Rows from block 4 of the encoder of a small image VQ-VAE, named by matrix and row number. Rows with one number belong to one neuron. Each number is 500 + 50 x the weight over its row's rms, rounded and kept within 0 to 999. All counts start at 0. Numbers have three digits each. After the name is the row's rms in percent of the matrix's.
After each neuron's rows are labels from the 100 images, of 14976, where the neuron reaches its highest value: "patch colour" is the nearest of a few named colours to the mean colour under the peak. Only what is clearly more common there than usual is listed. The data: simulated fluorescence microscopy of cells.
# fc1: MLP up (encoder.blocks.4.mlp.fc1.weight, 256x64), inputs 0-63
# fc2: MLP down (encoder.blocks.4.mlp.fc2.weight, 64x256, transposed), outputs 0-63

fc1.222 071:516531490479490459459468438503543462483577512546584544431487514591451491533487498579518475434601484527525464458464495457533448488506530509544537367517559475431596334495438524483507459542456518
fc2.222 087:406543504538522607506509568504509519494446474486435489584514485391597489475556494562501540459456529497484611549497497451482519460513507519542503447488452483560497647508576459535473504471629485
patch colour: blue

fc1.164 112:524476504446499529548526531488553541545507484548436435471512517419515519540532489445667550463473543494427440491463526586431517483449496521403552481540435508417479474494544516496426479577547625
fc2.164 112:467424538496560564543559453478481413350466541477573527471439518508505436452460538475463609536444471456538561590454544501487479461520577446478562481438505444535530432541473531482501493515454415
patch colour: blue

fc1.153 028:434478511562565516557486498566451487460500483493524377469412442542567555507499476453515412378507521501495424489492472535499574538539544546457505405499533409463575532518495439568444482557549432
fc2.153 022:576519510470546609542558498429517450559454479442506558483519506519392482417533458516494544548479432562602566500506544443518456457497498516492535432564459495622458501524539466428438509468407550
patch colour: brown; green

fc1.9 027:598536470523540455490425552477570552470429548455546547511505466519448464559498473489468504471467515562530471499551481376452390591444564547496530463504578542507561457498451490474414434491610519
fc2.9 026:421574590596492562476451549492518453507456481430489534494537541481477451495553511557388469547500448499412601515474571489527522568533494462421472490398416478530497470468528463539557594464485542
patch colour: purple

fc1.18 088:489407538484481538402566558520496455486495485552511609528516531499480416566557478536449432519445506473578428579526508517503401539482499448419517511607538509439457466500557604464502524521442559
fc2.18 113:526511529558473495564558357597498544526561571429414542465529482508429529538476498459458520487440578531561450509427486503539502466500440470533449465505442519467390600569527507450520542474449457
patch colour: purple; blue

fc1.135 183:560459488483419469461492481539577629491572459507544532529492495439478514490601423525504531462453557520602423446549472475445474477557469468438489434485460550430507477564448609492422555471467488
fc2.135 173:471432395466414521471560530548591534525520483477449498528491577459438465447543585451573440467424480464533392583446497591439507435503423576526541475521525535448496543535471484510504497470499566
patch colour: blue

fc1.69 032:461563471313531509449548497420546477480565479528534514469466461559474509521474529473497380449473473568487463519500433483552495465581459515446533523450496536527495402451492574470608475529525554
fc2.69 035:508515479515450469484438509552516524464441539469515491541475552498540491478499531657480449385597538499449488603431492483454484474373518506477550451503552457563547607433522480534453466492566476
patch colour: cyan

fc1.202 083:468505517504494434458480449557592443528443514579483474537461439485451486460475453540468472533523465460543526518520539413499497549532485557447410537446453515578506487442489639610471560631476535
fc2.202 104:507562448335481553501511474558520507547486497490568498521589523448545528489490546448477478428561473383520454499530486541583571475489457488505484509535440440578575597526491538451513426538574473
patch colour: brown

fc1.132 063:366523454507447571531572451485507521531475544576442520520478539500550522442424504420510468500527534487490504474508411465472526522506476456528448462597392549453574559507538435420539591579544472
fc2.132 074:477474560548560473507547551480551464544523574488465522440549507508446524656476465569486440524513344442444553500506550480462462429496509515503400481440547472485558577518473527508500479472400508
patch colour: grey

fc1.91 174:543523478494535483504470505390530578482508559475513487568501550477489572576461511516494410584496400528459512488490522488520472432530504451594530534377535469552505455586505621483408522426455484
fc2.91 165:548530502586500415517567489562517514534477426609432503418513475502451509478439482491470513506502635526475519500489409502556506473661551504511436446429471439562475445514499461542504545549527501
patch colour: grey

fc1.145 142:514614444544476488462523438496536539545470523494466617376484469583535392564461597481503440506478508458604484564487535443517544473483462425500475533528510498515463502525489447396492544447539533
fc2.145 162:398509554572528527541578562553398451539513416462505494502421509532456515501434466451533429499507523460522481513395445508502470499472497526519574448572492376502557590511503467442481419507424459
patch colour: cyan; grey

fc1.112 052:575441504510537543421514565519518420419503460621469577581513468487548436548512421517508457485529468507474403496575470466571415461434587440541492479543524455495578469469527502450534556469470538
fc2.112 051:486523541602504480545582455520496521565501444337530506461465520454523460498536543630506483463451506420548530510452545571502570413474471491529556536478440496490454563585456418495506538549513493
patch colour: purple

fc1.217 125:480563448504597453556430573517500418520480488535599569513460511540593620478537442502499473460477513425543515558439470482407535485543498465468544423486510495391459502524530501489571448412485491
fc2.217 123:451580513504509520559646572486581453494520469521514504478444533463471450528499528477569502561458496439474535416369502523509500439495554485602516518550568478555545528535527469439479489479579392
patch colour: grey; purple

fc1.163 019:538492423520452517531478553515585464568502448507390560460444548473397566480485528402500497523448504593557498479541576440527535535427411500525564443469440528562494533577527510517552485526530419
fc2.163 023:397466511519439495525551460548547542537523544428549480558570423543426483503483414528459448456567536547525445600484470466485509501550443527531435471555383466530495565530492488463431597509502412
patch colour: blue; grey

fc1.247 096:463484462536470474486444485597487538562490580411310553484489529469428524478443605510423551541506518531547404466526520517532531593544483523523516486511483453529457446569509482503437499499508454
fc2.247 122:453565563483443494572545468559430495451543480436550474532594447443456528532477449531451526550501577463459377569465477459422553514530528511601545472552410468520544513407516507527516506556441471
patch colour: blue

fc1.172 134:577512517518493492535436467492498449499539515485386460514498528499462548455468534617486475459522546531443484595510467573479567491481361519382456557517561462467535573479535510458613434513502461
fc2.172 127:527463530591549401460502457497468489484522556430592511520612496401511398506513490468496533463420464449421532473458564521599417487508545475496513472527445552537608476457509505463471546491443549
patch colour: brown

fc1.173 170:487541482423483505450450465496516462450464556481537465562606536522534437590629426498546481530497538535511476490490377481457467549558461598493489543412568401446485559483466538533476470513495447
fc2.173 151:463521516470480495446398516460509568581505502528493510453626481521512447462457503480381521400460395564501458546500548470591500429433547528462535511489410579489522523502542460458518546505517591
patch colour: brown; purple

fc1.209 045:509489516539492424420564500526506479475513449385427429540423461505462508505541589521439462454567533486515545573451376467587592506441521467579478438546520461494504576485541486486528495447508574
fc2.209 050:491434420460516485552493489446495487450518429564554511530519577552542442558435500526507526526519516483501508509519515413451435580439421523447522405499503501457497470630580413488536463569421406
patch colour: brown

fc1.65 121:496527410487481534581562483469492428523400501497506462433456631485511545554472433455516494555521438542535492445507542485537584460517484540506481515573530351597467450507491526585434481489477469
fc2.65 130:486518519483481516505416602534578547535426503541587506457559499475495472487509524546434393532505476592568441519386486499446546484442540472555481442483468500511506501535442436570478499570591607
patch colour: brown

fc1.251 187:503471516403404541531488504503470565454488497442502505489503486558512635545472512498637447524489546578431476408466420474537457466472462529480534482483450490492484492437444529533591472458531376
fc2.251 192:505556594436477494570449514546566561462496514541509487491429485466593541487455482511694496448529560494453515548560489477474548465578505473519469475491474408454465525447566494440513424488506426
patch colour: purple; yellow

fc1.37 090:400479467500484515456491404502532488538462489551449604433534518546430443409517586488450495452486486515516521566489549470522572578479439525494521514585426648473490500586491497518568554464523516
fc2.37 075:525539624523557544537577445529411405493506506446488516558491448419522508637482399416471493478537513535489480491446470474469567541579565530541499451507540392532541501468532501507527449537476486
patch colour: blue

fc1.198 034:547492558442499512592534567569484535404538464508553589447528524475498637488482458443587506533510493503567462496466447430446571437604483473563525455509484420498497477445561506512504449437520439
fc2.198 033:435585494476435540560446479449502536497516468420525532502426473534523539553420459525595464454477508683509559472503506475505533541529543505569464578529500476474480522585579558556492466505562439
patch colour: grey

fc1.121 171:462468521453473478582415513544454455600474404531565516533532514542545524474440541511484458423438494592526454492518479523475563531417454507488399404588537494534489441602491543514462504562564526
fc2.121 127:517569568565521519452458467415512464580423557521471504636464447564462516489518444571493519505533410484534596445504530456476425538557480457414473502483410547552504505492435469583500493545470536
patch colour: grey

fc1.42 062:462455496533558477475472468473465476396509557519547438629488487472559506461539419462582461490567528547428445482513490575495456451406492534554500443532483630517483509528447493606501483584484540
fc2.42 061:445430550470504547505568542504516567461546455413499519450578557508502506460391501560538398532525585498440497587414520510474516432481463485529542516553407460430555447543537466482474505417429458
patch colour: brown

fc1.210 126:546540448473467452462441377428523472553463487543468554626586465500437470474493459462510426437539563513519516514506527431458503459505444458462474553486477565590483524459524584597559476521518588
fc2.210 130:526526437486526516418481573542525463471514533466539487471473464523490537446588506492505571582475425416603411572511533525575572448504488572562469434531532485564478455582540505464508434565602479
patch colour: brown

fc1.179 114:394470469662431515572433479521480549526521447493534569500549490486500540425507454459420536506465536469520432433539484533504466539550579486499611455510437533509589467541448498481459448519560453
fc2.179 125:578401498531580397504579379472561563482556508607483506474420584520500535494540503529572516492504455486456579515499453531450472532493441419470517535496484498545411461531566498561463561480470508
patch colour: green

fc1.223 181:498583445505504487467482505464441537374502482486495423547475469545464490529570521535527485455466535606404455494565507542499417468495432581566393602491555531493493515583522518467523463596542492
fc2.223 134:590510571429585493611570505529491535508499499493481496438450577416514521552538481509606446474480486385439544441447470518523473528616464398499538452500497464490531526475564441453501507490441495
patch colour: grey; green

fc1.38 055:463500461411527523483555511440469470473442474484478434508479446619523542418516560442518380515447478560526513546517444429555441511539512541528577414453519607535590562496525557479554495467477454
fc2.38 045:520616512468579508496445513434497479477452547484533520537502568492535535492490556497582505469521434410495534625445561478465506417438532500495532454474497393549455484417601540499470575478476409
patch colour: green

fc1.97 148:462482526438535480511492415453613487468476536475524431444522570499463466478589527468494569486478587429495557603525539463546502522417561566499470399498544533488505553405504452541531601512446549
fc2.97 137:477480505417557491493578525447435486470451491561512488503406456551496539553544449507515480527560529508408499414559441540518634557606465447510456478454532493547507445581484383492502503572530507
patch colour: blue

fc1.191 139:477362472454537565420512609507497523486490456559415562551509497443491427549514483550497447480395522473461475556494482509508537573476512484513503426556543433455571485461581599548446506499471562
fc2.191 140:556543567507520523584563383598467514541486530449528491401474577504467586509449541487485557506442590520575447498443546536494544455574410487537539451553527503495458562507547447427497455474524461
patch colour: blue

fc1.14 087:513505497553530524486518568471575522509487505470462467441447504503474459535541575522417536423519580514504648555471466438524528495443478428488457489470498508488559490465510417499558608567340496
fc2.14 096:529520444570531573509446470361533421546458517515489527486421503534545545561486432530505562512464500519480523474438524464437491507586562492398551414449599460548468453573483459528532482511597497
patch colour: blue

fc1.228 067:473611461528454498466540504530533445501429519522493470502523434563525432543520555451544314484563564562514483516397525483512505419510539505458452555493400511583499590523498460471516521474484516
fc2.228 076:510615544523523423447498608416470506474489463433500493539489553558516528623528478452457529443434507516619551477428468526505548506469498503518572482481483513379516458494521471405433542475503547
patch colour: brown

fc1.96 162:543446537401570446463548477513544460495578467519544509479452515522469559532533511572520504499498434452351533539422503519542568480470528500451455459478550419519469530401430489607511513558587535
fc2.96 133:439441411458540495525590544511411429521494454530502524555442599559438552553484517481511453548551491436423418543518517485419525498440421481521529516548507467480466534577528417401506478421462487
patch colour: blue

fc1.168 039:510535474559456446473543528581456501503481517499475439520446541543460546541538521497329521433523508528506520568420408468586473607451508497556488454561496548486551536524443588414481521483557532
fc2.168 049:438543451493520476501499454479503446453475551432489523432528553531494508472454503540506407693506514476498488522513514461503530548485481470448531458419398427515445457512518406496593485562430417
patch colour: purple

fc1.106 136:463538453616474489449522427417586509522463508471508599551552541458512541483488479531469514505524534551463442464589476490441469601507436570429449523338460488525456505490542553490494518447489547
fc2.106 139:500508571521569611509438481503464462484441607577471517451539436550478463450519430525490565539499501593594539500539570441465520468466564428410463454468428538550491469487433406496447495500488512
patch colour: brown; purple

fc1.207 099:563479522453531591453488456485529566516518372545503526490510558481510528414513473404562475539462500491572508521544480527391501499539492465471523462457573443477499528553538669537425515462431511
fc2.207 101:458491430558524540573498456573539577481512509471548541484394498517498473615525510536630458493421430456483466545441497509515595463518471559528480534522467432381485547511493551497521444407489498
patch colour: grey; blue

fc1.72 128:443515527453414432482550526436567497552505606457477473415476542409509519488448586453480539544463427422508488543532464520564485430518532474575617484453508449437571504500552530550412530484508519
fc2.72 134:505496497517569441519486478493422463481521417516552507516446447561443340505516418550527522471464490564525590506564597508521446450589528550489492552576489537562571529468424448487494430478541479
patch colour: brown

fc1.254 195:503442479483528513458500615460538557581541504537529479423493489511509442553576544536505546472579493404511553419509401420567499481474464526487526389486560553435463389513526463494516434546531456
fc2.254 155:573487492450452507409436467483511521498496486536518506467633439533442381439508532410479520440506476529504594557482534488555512370450511508466461411424517571527449497475488476542513549549516556
patch colour: blue

fc1.109 138:445453571598523502500521500530462520535488579424526521573512519448502464576509548396465446409535506432534405437470578448533468571439549478536529539506452623424487528531516514547479454473455495
fc2.109 141:468502466491544560497506470457502539454535462531456503543484587510579535560517547605604570515501572426453523570497503538399595457498422417526535481535481482454531431487450473461444495506377474
patch colour: brown

fc1.54 030:475501507593485473386472466529471514510545482485478581554459607528515464532465616558399478419534453446559517510451498537509504548586445485572426538510487522478495435554464487494574555419435487
fc2.54 026:477465598456589534590527476533481446397513515514489527458566401538496542486444488522389568504545574447505578541546506467460497511565503512420580427482503475470580515454510479433546482473493414
patch colour: grey

fc1.34 095:562405409472508500418451509433471559564507495509505461574550556554500536501489532568545387424513617613539473498411529493503536442488463516522535464557482456501476452452447591498539465466487507
fc2.34 138:469530494428417501490451471476523464486518550569499508627447471500574524367458536505438455350489594570583491560451527502509503480567461478497453555520477544513507505559464531526516476534564455
patch colour: cyan; grey

fc1.180 103:508400520507486527403513532440425490445519438485535591510566557612519482502509590550523428475460520540572504528442474537454492484509464444550522427560482573470452428440458585540559450461437486
fc2.180 096:495509532392454494488451506511456452463517531512476477535446464508495639430446516527452438356512575489519447560417549580497488498568494478466470550515529471502479551516448599562549472496516397
patch colour: cyan

fc1.181 131:548477547501540516476609535495371407469434548481546508516520513481552489529479536464578435623441594509515473377448576495514498491548503465452488520441531504531527480524475550420458493444431517
fc2.181 132:515475487490553464504433486465532615528480539564444489535429450478416508508551443473392577426537566487535450523526519502499603536458450550447423481438485479515503458550519375545472549538440565
patch colour: grey

fc1.231 032:543615508538496575451511490531597493530452511480430488539519529543472451425447537436478466504531399439496514545537500516425548414411554547500552612474482487547548441431416524527548515539540547
fc2.231 038:485477492510471519450472491432448493433487454460523458516472446404501515613524504472550431528519532598543479564333461525502630494505575528516542524485460539436532514576527511411485509543521458
patch colour: brown

fc1.204 159:596512514469416575487469470515555566498495563478521574506638513506520522522439498391562508462481464457523488415579431461497481445431447538460523529531493494566521544467460364527521483542531451
fc2.204 132:463548565387598561538546435525480533468534533430502483515551450583549566519452497489549537506522498415491534512484422487471467535535540528538587528551524362517611553436531468536511476478552463
patch colour: blue

fc1.47 024:541451489442496507454591407493533510551538465494450429432460558429502565549403563550552434502499500498622587501525506594469498525536433558478485455409550504556536572526509448523475459470459478
fc2.47 029:413470514558446403538550504519511494441431534640567465494480414504602470516513495539468517511486540481481563510497465461456565466499553512474475528438450426468505407514513484432540645477526457
patch colour: blue

fc1.139 081:479587467632524460490447536496490572542484465408396545432513490522511446540533598469491527431503504491446486493498506469500503520571506492566547508475576516421468471577561481425482603391508502
fc2.139 091:539537561405548436589537461442414498463497401527566518575488536426480477491527472445555499564452507485456456528371593505493466510452497515517501537472510434522590582556572510488494447505475437
patch colour: brown; grey

fc1.138 166:499610539566541455577452613501480476515432483541477450471475577570561518500501392410593505434474497494564466484516460526517442482542547522489528405458558426510469444510493491561516478486564419
fc2.138 176:581547541469474510514582459537515430472498544421500502538381437513468403538555487412501455555473556510523430440501553449444464562566536516541456523461498496644573565507543446489465534515485485
patch colour: grey; yellow

fc1.241 033:505452476457586477432540538557352500461571535505573562468526526536551575468499533562557384528513512490503450497431506567452525483538521466517481448542450468424516514554562536584510423443553465
fc2.241 041:439519523451436549545478516381505424455481462591484533545449469566525538534425489491482478425430588515577489479447470548522547515524448447507538552411580551554509459537513578489506570583519431
patch colour: grey

fc1.205 173:502500464571553432498495557443505465460489456472612538494576525413584417511525477590521493462405528556483489464472511486456476499506459527482490595483603474483556455493493621394450507460557507
fc2.205 155:538516561618466450473524458463492507528498623583486479505516470512502438557564462526350434504513500574465623482464498556538490602528575475508426486429468522538554486487497517541467533525502514
patch colour: cyan; purple

fc1.1 147:492508527438583449539474461424405506490459395435524546431527568487592542551517493495602476522559535559448606551469466469466540446477564516452466479564542462519464504543610503505488448493432478
fc2.1 172:403511414433386510482586500537511502521471591501553496549513521487485482464505518530470593499475473429502411571560565489514481493384420538432429540470496547442445568439455501537504491501524573
patch colour: brown

fc1.176 016:429435480445501503526571532506516526423558524447454522480541523505473440449558507458490521439609537493572491509563561409444528476461471476587427563464436478606550486536417520436546454554535573
fc2.176 010:551429446463464500532536503598492515482450512484497564508502477517508419528582463607578500569476480534491446368502454547474536549542547568494511449525510514485457384410579471416475485449447482
patch colour: purple

fc1.170 141:578549433445536509536632535510430516451547450478444523418405517457537515463571432522608576474443506509500502483484505473492406573619502477504462508506536494502514480542558518444472430480566473
fc2.170 153:545526578503530477519461472532546603506510465470483529514478480544573520451443496514501506483511372488491446500464574455483460493559509490605610478482452433540471462501621645483492509433553448
patch colour: blue

fc1.242 043:544542458525540541428399567489489466488418421515514522570462487472498478524486576528541428517536465471477431526514522453468372490524616542518460590532512585536474471495590467504554575444455446
fc2.242 038:514421533579465558541537481474417400506618509445506539516452585510433458516480570511475492461530484507517508481388543430413548460495433507500563511524475484436544565507522431438503411428496554
patch colour: brown